config.yaml
conditioning: "none"
upsampling: "nearest_conv"
beta2: 0.95
shampoo_beta: 0.95
Rows from block 2, named by matrix and row number. Rows with one number belong to one channel. Each number is 500 + 50 x the weight over the matrix's rms, rounded and kept within 0 to 999. All counts start at 0. Numbers have three digits each.
# convs0: first 3x3 conv (model.enc.0.2.convs.0.weight, 64x64x3x3), inputs 8-15, a 3x3 kernel for each
# convs1: second 3x3 conv (model.enc.0.2.convs.1.weight, 64x64x3x3, transposed), outputs 8-15, a 3x3 kernel for each
convs0.0:435455498478445543502442576479518480575485464525513529487548550529416434467483521529478570488509450510575492475477491509510487502535509503498483536454495513497522561513514545514553502449549518447495505461535476509568
convs0.1:511411533468814524562523457529530515539434406486431447425403478504543558548516494565473464454439453469499485474488465518575579534487489582577614467422480515481570509436458557526494562493473488508474474486418485486442
convs0.2:453548457526400420523514547476430538429609486484482508576560600531399463481452527469628503529479600496514512482470504500507468462507497437533448535476485466556520523472499583574489457499498467533489476516412460504483
convs0.3:408588492567594519478423521491383487488608481539525496560472563486505462529582502542477449552470513474459464434649541455267577581591568503522528531459469463440449515439496473430489467521527476637497512333477492417520
convs0.4:454560439517536404596515516519528478516531557454442490506568521406552475511487537505539565437465576573483449520530376520543530474493496470431450609455258562595549513457501522567565480539543462493580469521575462489556
convs0.5:514547526544358514493524421483504548536620563498444472478449558395699554480289567554485430519518528508497493561291481692522413580735630503489496420452544558544419483479490548340469485660511406349494589350380498677398
convs0.6:469462444490437541486458526543513496477488550525503489528497510485498491424492440457450521503507489533484476558508464501486535527465476403432437643495396534498498459481518447520511545491502522480500560529461575540544
convs0.7:497497573537522535584539524532485485492533512441486488480509477416525528438521399509503500495497474582500480489410461482454494460458453510525497463600502515496431517555463517495483497596557460469491413484478546531446
convs0.8:505470438428558419520495485515506502530420461495566455457546469498531506540524458510518483542538554500521554557520505518499510467486493544508512554532477522481506494490529415477509467523475472499494480532552466531522
convs0.9:520524486537544501515582478522528460496496522479503515462461506508513452472491500495375520522473549497524581459490515556482520511547545503467461500476480472542481514525507435458540498470525473499455481533537442494468
convs0.10:454522485511450436516470422512492458536515506492478507618516488476494553520447551476461345502422426500504465493450464555570547538496471515457488578503515511522486447443449450489506476525519533544489584549400529487435
convs0.11:529462513493520505553584542497501496523541555492502462534537529590463486450458528504551499521462456479473458473465526477598475483460471479460450380493520497508440536531490426383468513563560443494487439545525556495501
convs0.12:434494519437458525487417471510515497481539559533535528476462503463454464492465489547499484509525420499485464519504498491523492490511521510510468574530392532486433483523487558588541551619462553455456633535422531511400
convs0.13:505526498545528496544281502494486495459474462495564511476492481509479507477515490489476518489537519460463482496501505528495492554436487476512512471474526528621542521532553543559533605532503495484461518486429505520481
convs0.14:475424554443529467527521458539516526465410546519487517582485477571330500497450512441642358479607371555545457525589466392797381457424508499500512485440609503564502498527462460512496522485513528455436436702452465575363
convs0.15:481555527430512491507522489507478499471494453496440535474495484513543562530446424540417501521552456461499504445531435589487498516485482513454559438478444456541503474501517479469488478505514531513510591415486497647472
convs0.16:350571542501659547500505507541500466555447495468480505632436572474599534509447510497474418532477493472483473444463478483560496517460506407464500370658561523479440531520496554378460578574461517504463427532452537581494
convs0.17:450492490539484496531477502528465477498486497491450442516520547449459522457521575490448517549525532502530576504494536459450479501506530514450528513543521442432497498565533559503493514547502508520432483564509518539483
convs0.18:516552481509504502439482515483516466461514569496500493529486510461508551477448491527549500569554536482529538534474502497497529476495491552541522537461538503559548424467447454460447504532506530492509532510467527523508
convs0.19:531601452551552458454513529512456501520555511507486517419549550501519557465479483524458620543493523479571547499506495549568500517540484549468558535514563572537524568414541526555519503425437504483482426428560480522545
convs0.20:542466464454445555484513455544532489555388514480487495480574505554553452518529511468574594427547396507537477578458489382522500587487382475457440484390503445574473494474468524489452521443487545461456499551537410578437
convs0.21:480541456527504494518453549509472473492508443438501545498557512525562563505526493548470506426506535466457490423525495436496413517472483499454464438522487538527460503496466465474528488518501458501466481491494561511514
convs0.22:524485461499511502483419431554534495542479453499505508563542492503461490452528523544558589506514515473488517403457460497588564540531466693534535454395444427500574533499563589452481466519476396422526448545513508537462
convs0.23:471483436443512477506423459520517558551564561465584486520499496608513572460471414478567482493539526511512544519483513491511501476545494497509487579436474462436498531450495477463492478470532552469483496559509469546535
convs0.24:530520448452511530549522533531492485545492431526491503464540558513489528496505481525499502529499435531463499517489489482461514463430457503500429456496470503417507495498478504458454518512473460472462463487454454544426
convs0.25:507505548487526521516512470483495473459533496506518459476580551511463515553498516482583436563585450438549512485533473492571453561450472449528481529551469432521455508468452490469482449503457516500470527470409542458477
convs0.26:456573587470504602599433436509447447552487379554588513542585531529535650393454416545427393538525506523482478517499538526478417515541486545588579446415527503504423529386511514469422403485529528516507424467501449459548
convs0.27:488528505472513466505496549495468475502527500455453505422463553470451470420550434460503429467524493463459433530526524504571523489476541489499495516462488474506567532459496599486485549492504514468479554505496528496505
convs0.28:443486491439472506439518507491521462555549510483556500494447532496404512460551475513656477561532489480589464566460538458527480512380496504503517542523565429441352530497475531432436464551477552406472571474418520524540
convs0.29:482427513447478468479506495573499544502547537498493511555550464521551528518504481520354488421454481445479512456487495581454576543530533421491505398471428425476527467517491452558525408533502469561487587528485494490474
convs0.30:497495498500493493509510486523498527491493562503517494538464510503483455544545446478525504519525429453506459471522486448494505452483416457557556528545560463518461512498515550519526522509562480464490503456483507525432
convs0.31:491468466555457465523550504503512437452639475498579552580668468496319484512435459468565508499465415525517521535515490467573543484484482466268366592638514488454556484449501404595571456472528480489483493473459473485522
convs0.32:496502519455467503462549483477541497483455539499543487460500485491441594549480520518471504522520423530457523514532564493561541474525500507435516525426493469498446532494532564478465491419483544543430430508514509489519
convs0.33:513530543559556506496457509448459481483586510490522517489537530516545533499566517544425487482521470483514525543610504535347445502511444601525503486431340499506457504494518526454509528465507465513484459545547494573516
convs0.34:557485516465444534565529474503556516469475497510497503507502557568528521461489487488491457475453535468477519533463533456536507486516497507515506524540494538535509520519496389473475449492512407512539473545543467500508
convs0.35:440457418545486460482551428501546504476465540533503488554571429578589555548448434461468554482521450454498557498528551510443446503570544534448526439374340473441501515493451393560564487470505459513505535529578484496506
convs0.36:453514480452488494506503489542504504494541501524550543484513491498484461517518484503474434546493550504536477498472418471440458472443443433484497454517479443445475536428508502476530499421581549492532462497560522496482
convs0.37:508466471521516534424493533497490471553473483456448494535564423514463422453453564532359526533540496518482432518460505595637523532592499437244510503431603620810563432504518524507524481461570501486452514482515476516535
convs0.38:485548475460558465583465546489474445477491457518452487514549520552466504476478471534418536543502526535524499596380545615320571409538530507452532417451457506521551457490506498437486520484485513437520537383537540430415
convs0.39:520452422412562531458582454515626453426282482497595487499553542603405429569630631469566695497520385432420435632423508418843622558202561560594467433407515578588584458453467447415503547484535534376392328705602518327459
convs0.40:434503511529511494491512441462464461574565545513525507432490487399432454478553544516581509501481448512540459499553447441617540497409425488452552554518572518475502516521513533569534492480523479497424527674522389587538
convs0.41:503516560491502499481534524478468452481501444481527539466447457542552491508534513537470488563503513534508481497517468496463521463504468518534493445504471514548539479527459486455506520514491515515490520511482480468443
convs0.42:442388465450470508433490500480461462526457470497504483520575521521513424567493470520578575450444471509503450532555521462595544499534604494544550571655602487505489520480524448524574534491542478548570532584589469542616
convs0.43:508414533474533480556530406464513510408565538468506494425437500478459496417461554564510419493526502565445511518494529475479593438617460492605506518581521475478475438487474492477555477576431444553436562447421541462586
convs0.44:467541525539494462506476483522473488397486491493516526512475474461494526528510509475539367471404478492524529511509549463447376426442574431537556519500537461531517548494532546523509508480519568528510578472446550477480
convs0.45:463481477469506535438463452523605524582558514555536484516480522524558573520439469430546460512540441451551533473430519429492491513413485518547443503522480495501504441573466435536532473516494498466470481528493446425440
convs0.46:516509480485478520486472551495487529515515513533445497459494459508534470521493522502501470511499423495514456561513453531527572554569548430497537514488422481492486520472504466515490583527460515518533496454446489541495
convs0.47:525477517507524553541508508501551510520564524511548541468572525557591578484577538480496507486576573510476549517576560539521574597577527509451496486497495523422476498497475537451479509477501518492413494598478460649507
convs0.48:501488487512543511552510486488547542484524521465376476543484554491456494492591582501528459460430466501406433483482451498488559481456488488555526513604430448417461519447464528441481489553480509450532429494474521520428
convs0.49:415482530536498455474534492486478451528507449488441458479477487519503511460483500532514497491546496539524450526506514549566519475468507475519506505475448547523510521534489533476465522519531513541493571572514477532494
convs0.50:467412486557472471484472442499509514469532517505557520479509536485528510474504469423595524450493488463441508448393512364415564542348499502547509463399460509413495510483434484453500580388539480507455541418379487468436
convs0.51:525520436561462515433485572518560500541498417487541454547532496494567445486526491419567585484583579481508495449488617379468636590558462533500464524435513537378462539558558559556461516512436434467562287271805498350631
convs0.52:556505455512532463478555494517510490500532496468514491511533439472513495542515477524591526497443531442484446485450414461520508535471543470432490391451431508347473441447456470479493501464517530527501477507555441496519
convs0.53:518551501550500468521484522508529524525512478502520507468456515464469491446446446493458407540440562498533478498530499461491520489502509498452482469442490463425460481468550502545557518513497493578537513509577484540518
convs0.54:484458527350497564504464413495533476546573436495492473517490467454512511449555504528462515518503405551475431558475482516464455437500515582545530688406320534502528461556534583579440495512519465463471440455545515472482
convs0.55:478433525562580407483549546511502491476455547475398520440442487446414472588547528458534543430442587443436439483471513529507496487573539480568544356463634474434515547515463599513509543547527508495490511569444556498494
convs0.56:546514463382510463541451494551491508551505488529508495460418473437485474463552491526439519512457525481502513534477501566459514503465461508507487597546518494437507523505509599514478527467499502528488569494484526495487
convs0.57:532516511461494563537515577509521539552480458517505533523589567497513562571502491539503469550515501455515524499538476424624470559496486516479523377622621539449463455430488320367488452431490542503507510491461536439473
convs0.58:467572556488479460487463492529515501505448483525559517455515520483514503496506454501508552499512493494482481525542507461550517549475508507516452449484496521594529470547385499518454432585495530484518487539559561452545
convs0.59:484513506355693498533399479562432486558351478576488489528523503590627521552443505549377535543451493509480461533535532487494503484558531502493500638565494555474480515507491396430446420503474525517490487543480481504525
convs0.60:673345471652472404393488472436526496474382589400475482483523507464468576466516520473549532467577450520497502614451485377606485512555505563420533525350491497649499558634462690656460562620437529481499194669575442602546
convs0.61:532458491526487484508543467420461475460496506500503456455555515510567513519534550453527491446518500518463544522519506510479461519491476419491515449411457467488419507498515490484502537504529488495516538613577439555446
convs0.62:469535514519528531532521503503478506426515483521547524565509508497469483508502575550497485535439439476483464429457509463445489438441433484501470522455461534437487497529507491480494522522470517547472491494413502454446
convs0.63:568510422509366457438485500561460420467510490505527492582515512341577532513500402449486442486439449543527480655622419545524440525302524553465567501455552460504571529501439566549526524457513505464507650479421479424482
convs1.0:395584520457583509475530563473495500520572503500481557521483544551552527500457512481498465563507512494563455523481471492492542505529562443499454489526450491461453454537490371535560473474492440484562460457475492495516
convs1.1:461466445460419341530461505517474498567540505478397477479531509559616545452395446489536483447505454519501592504509505525465512517451540496499547492549482559518550529496444600513380412495468510575522535467529482497508
convs1.2:468487442467403508466473540488532532534467478488382426467474547480486472440402509521507462484486494586487524453520526529551583555501439526506525526519422509478456543509555577531639542616512510543548547560518375457515
convs1.3:506533519479471500548490516489498515478373456459494467452486513498514413480515441524517463548537522516541507452386405412442551451400510486463484505612481500413549495504522463459530507544506428499471513567471562505541
convs1.4:468470469539540478544492477537543487532516496545500465548543525464388566419476482536493510401482548389499481494466478462471467536497474544493573626483553588542582503449503503549603535487518462440544501403498453512539
convs1.5:548529513484504482467469470548532505488399460497468454478501495429402512430451434539543524475563561494488497487358490459334443468480475458531519531449536518489506480454487472543536509564458501511507490527529490505545
convs1.6:519450512521563407523495460532458473412476521468486461563486554525520510523501466559521518493476537468492536490528518471484525512529517536522447508515435480472579448484489432384398420475432493500490548424468534505475
convs1.7:473442392436499465536473389520549550454446503487454449570472520540486570495442499534487477464522502480478460577575538451551482519495478527471448467450571517392418508408479527509449482403514504433531517533615473510534
convs1.8:550610441500387751551463390581457385389486377462524380557513477524344469524517593411550553402621447586518493450562440437524388561500500479529499631602553613478513439448637439495606376479567557496591551564517562483500
convs1.9:583528526483529428476498414472552464468549485544458481515519461486480537512519531456550535514499456459519512468489442518476476516527490476456441517586509514553466473569470498545461527514426493444552449462501520477457
convs1.10:540542430563535478504510535485530525491495454496443495487460468402413486484398437443442472392347404525437406472553595502490492573559482557453520533513436511535481475500513424402424479475366543529452533439420542476531
convs1.11:486501424475382517559480498530495539492564502490485525513486502489460415468508481454437449554554522541467455496385578471547464463576530556637525470358588558515544464468596447566474498507495532484531484469520464528489
convs1.12:553518544491486620524499588443406477419434523490430499468485506414498527448484489547499476485440455494524512476510598534574494451503521540449516500332460479463465486405556532567572505462499523482439547454433585576425
convs1.13:610343615574573552580601555605468566537550436535512506510390491483599483489468498480460465469469432516468527483391567541566540501525532539456586428555484555548541460221718458521449512506431494524543539583553488530439
convs1.14:493482523520536526570564515477478486509444488527499516511529557577542546554521577499488540304474564402541494519514431520507521434482513486586566519396521500495490507562539513544577530525551543496483422576478489412435
convs1.15:562493471515496521533432555562526522480485401565505495575513522436453426531482571490550451521445534476616484372361410573514363554545595550445531592607533487552487510465469512531432553539575481490464569584541521538498
convs1.16:527509532548634436524500557513486525511541431511468382484511525477570569488437464489500491376375543491476517518508515530639515557582489505453545524655353517499449546514466578542368599494451521488491525498458482542499
convs1.17:469525465499540502520490488521544511521531503535555497422444460520550552542475544433477485460470552492602566452500407523561429509533570541517582503453473516509507539460488544453362492429483548516463568529543529484462
convs1.18:492483516517534509513489570470564501394373456474465476530557553482431549529520460437361462573521460514500520560351443526466457462526528425544554455469442403454497491505519522488542469509536505537474435515493505510484
convs1.19:486462494495468510410582457444498491469450464504562483391464503502446425464528458481530479508496457450375384516489512505464504511501513472447426448427511434592469522489454538555507492735417486433527423411414460503404
convs1.20:488529553363499540481568499453533567485530492484512496457520512518479504439538499537493478546501531512479491565576461559427493496537398480376471381418393518530467477597456531561429472520444502426555547536521585531458
convs1.21:486485490510497476558417494530523601488502461505407520485493551464456462500439462541539489512529552529546475536529528516553487465563519500509520517484540504566491497494467499526505432568555467411478495539548512496521
convs1.22:534504468525542433511534459512493486471494515494495468518522456543568606487542492511499499500512507502515529474503507517521530495464509613569568555500482581578474480509534501434551481511504520559519460558476490513483
convs1.23:501524499497536493525518473515502531448470484469552481538533497468487416542519484478531491464542496473493499505498461427505506480461492409540480570523411473478513482481469458579491477534457491423527455411576500535436
convs1.24:439518437515469465508495486443516494542492523502527486486425492548510520496475505555517484484462482519476535494551519507533512485439438480590509481460541520445489561520488571565461468513487600445535526489481535466527
convs1.25:481458524476474470454473557536506492551542518496479506516518432554534462475464465508489516487429447524361489557556553534547497497438447424423515438472524506561620528528488567552509535496436489443472578452469554502495
convs1.26:489528510555461448563450452477482512575479495596561499519499488550510437481493488529582580481609550426501493483496535494372514590528493480531537509456550457568494399460572556497527556547484488394512531467497537550521
convs1.27:365554483507548448500534535391633565535443431535507530546545594524523475480503528472476549545460509583517515489479508523399503452546530479475531455499546539553468587516483589477423520519486498472503609571487518540530
convs1.28:431448535570427535507584502451458488498458404468507501530410523577553509480497516526475531519488438464332549509554451569542501488483446570381473514512465491512493553395463599551480512485483476457521578509397494526485
convs1.29:490477456496493518528458496529480487473526475459489433489509478473443403521478527512498532433489490448507446433464511525483515464514528463514529611472569491417528483473556479543467491491516538511469498494498495551408
convs1.30:466429490525487448512470531491492414482501493494439424493455492554533462516507484497471455541487493516485488546509509503534441538493492569466472513474482497452496537497436486449436493505507516526484529490482505497534
convs1.31:518405510483399489512479436468489478512526564471478487494541447505561507503460454486506536536555515529638450539579521380468481507431500446565513491681570557504601522521537365543548479509405505497555497485459547525562
convs1.32:455348469432596512485487487607441411432445431502452565511497472489567530534492574562584446597542510526601554558448482423505537577612575519486458482657357434524418601516370514497481488584521528491544517509658505503479
convs1.33:451476533503570511517494529483541520502575513495570587539520493480502501510532551495454479486508512500484496512573473508510627530579539575509514667635470496496472428563533459609529553539537496489466464496541487516478
convs1.34:486528488480482549522509443467523480511543513474480485541449630481469512433554538489487448516476501529520607523549393518540552437410416493527509539541522470529408469476493431548632466449449541537551524496579500490592
convs1.35:594416513515480454461545514511423495418500522513453522482610430421492402616495467420542505628579527509540460521427502440398501559486543519593531518441466498607542394531596359469619543558476525563512516510520435454520
convs1.36:514501467519500548449446546457492461462487539509517530570502437521483500549508545523530492450533460506544469530513474464488469540567439435429514523487562464469554400525490478538502477518439534554501468546504477487475
convs1.37:497500406513500478516487504474509465481483453494488474540567511549575488519439476512559517497544511542513510495497464480403472508431558478452481483449476510426498530488465462496519470481507503502514545505540490502488
convs1.38:436494466522446474498444471524551483568548475568546528618516533607590481586488538358497490397557463429514403476471528501529503502522463511487524543519464496519592571557541487543554467559546565531499510533505521486479
convs1.39:462469483497498590531506523514546552524485494488482460493497467441339391469477423519545460609585617520657543411428441330391439497503475547556560523596587538585558499509512473438479513536513414474460454531567502520575
convs1.40:526481563534431452487412434535451475523541519517484464498436523481540588475521445501517493593591529555633549458468467441473403478466511539456412478538511529513508488438535362447561576502521539637506520456573446527467
convs1.41:529480521454439496432425502520477503496456488513522496531534489448451461559507495574507503492509401538581456559506565481527488552520512455507584472508518445486452506467480569607492535537478510494504460476504505415527
convs1.42:460479440488463445551492560512512508407461480493542491486441481481455491517549526464464473476506540436477556546421480610536417495490496472427572434381504456456487527451477455430545487462500517538444509586540500500503
convs1.43:520541530456527576520561513575567509497437505609534558497586453448431501419486512502519519541563551641520404479502501381411521481523600523389414495366484594550472481557461489454533505523555538450534447456461430483544
convs1.44:506529572534514497467484576512500494512492559496515535560443467463510469450502453548540541573573546599448413393501506564518581500516429502504562435419419501490464504527470507523482503559469561595525510512422514495467
convs1.45:530562500481547514462475491496493434506483479529477518534487514489473509499537579531476450558544539514491554467518527508506617503504433517429507467435527471387528442477547443475585493411503504529545448432479529508523
convs1.46:486525481484446478489526490506586502562585500474501495526511516541510522553483519548502509518486465511512455541526512452467482489485441552534464513498461469505499538503381558461497532505481478447497518604523482537505
convs1.47:470553504432444460500519498485507521518530508467526512478486532501531522467481494453550505471530575459526503494469420436569508515453510518486387498489451499500469557493480573551444573522443549486561520469553542500493
convs1.48:557557517475461423454477488494499469463515543472540561525390472487496522511498480558505496497558563520406424462561529464513480498502522560579544502372463384421420496496593479574498543572404570462531558512508528532522
convs1.49:535499531554457442513487561448467437492509491501485518501527508478528543462470462449393423503492576537556384453427458522457480499488501552526503534473465458465518445521530508424447507436516534479464505506470457492514
convs1.50:500428533493458531491551506505445513508449478481444453455522528494534515473508527452474467480395501511422517597610482517460469528548503458502503396510402460526552445577499492479566537495507430498574473500470548461524
convs1.51:482522565516577500532508536466472539473497462507424456514504518446427523480459455528445578413337377521421421478482503490521473485457483515477492450406438474511549488450506456499513466468475513468426516412369490535439
convs1.52:477468526475453442472554525461499569486469519484538515468553483443549531485480476531479523471530518473367486477417519505406586502458489475520468485402494495489476464533486501486516566533505520518562501595515472549491
convs1.53:487512430590549511540518522529516485529421472496518513544558518459471512492529498481473532468487499594530477452399468535522546472477439511481515520506539435529453518496520459495543514548569580498583490473460500454478
convs1.54:473494472510527543477501550500441509532414436481414489491465470440479509457442472501425518400431456451441590477500583569539606558574510625539554523408564496483529537405502530483495549513397548466474552444341499538503
convs1.55:519584504499556531508541477520541495537485482489507501547537540457443452399460466552499613508519544445545543492542496482477448570552513537554538512537601483530537472504462517625615539525501463408520519401454443523556
convs1.56:478545483533607591483502521507585426545509461468545458504548510601417516531433552513531513416460446491487471471461527507456602486526516419527471467408380475507450510548502473420727496500560463459486486472435473531524
convs1.57:485502424507554554480550545464488525466525603472464496485529494413432501429433492551563471495457444538473478468508644469528571531510574532607597546471538512557582465539455388577542449599442531493482529421446466534541
convs1.58:508470466430502505501390541510503440520565559494416533506470486471507494519493486479483483556552525457563437512482542502432450532450434460421552455421481507402523470471524518525544495503570470532485475435495473465520
convs1.59:462526407478647530515507508501583540474520479481454477514481537569521471501451589457487436512554461450483403534440512473442546485516469461524448519450351487478488524452401527487477533515569488540485480456479531496565
convs1.60:529511425541481456524526467486512514463489536527459481473523503472466525476517526444466478431414439393512484470457576498447558523521445517524538493476488526499520530502513472488516491467488499525463466558438481485535
convs1.61:465483531500554513482565492545519501490480568504566545504500504557465465487478542474567444500532468479506495503531512510468471526532528557506533536579530524441563479457459572487510439503496523516527449454459453509496
convs1.62:460516440507438407458413468483499432503504489518389474465513507493501493504407473483428499487471498486462549497412455512404542442434469596586490541533582616477542501486474496481495512498471529566487481454521491495468
convs1.63:443532490488497503540515508497469485396442596552486522512514523569643522539479484459521540414369412494522562574548508550519475497399458443368432397254320519440469552478488542466537483499498497535533438579505491537451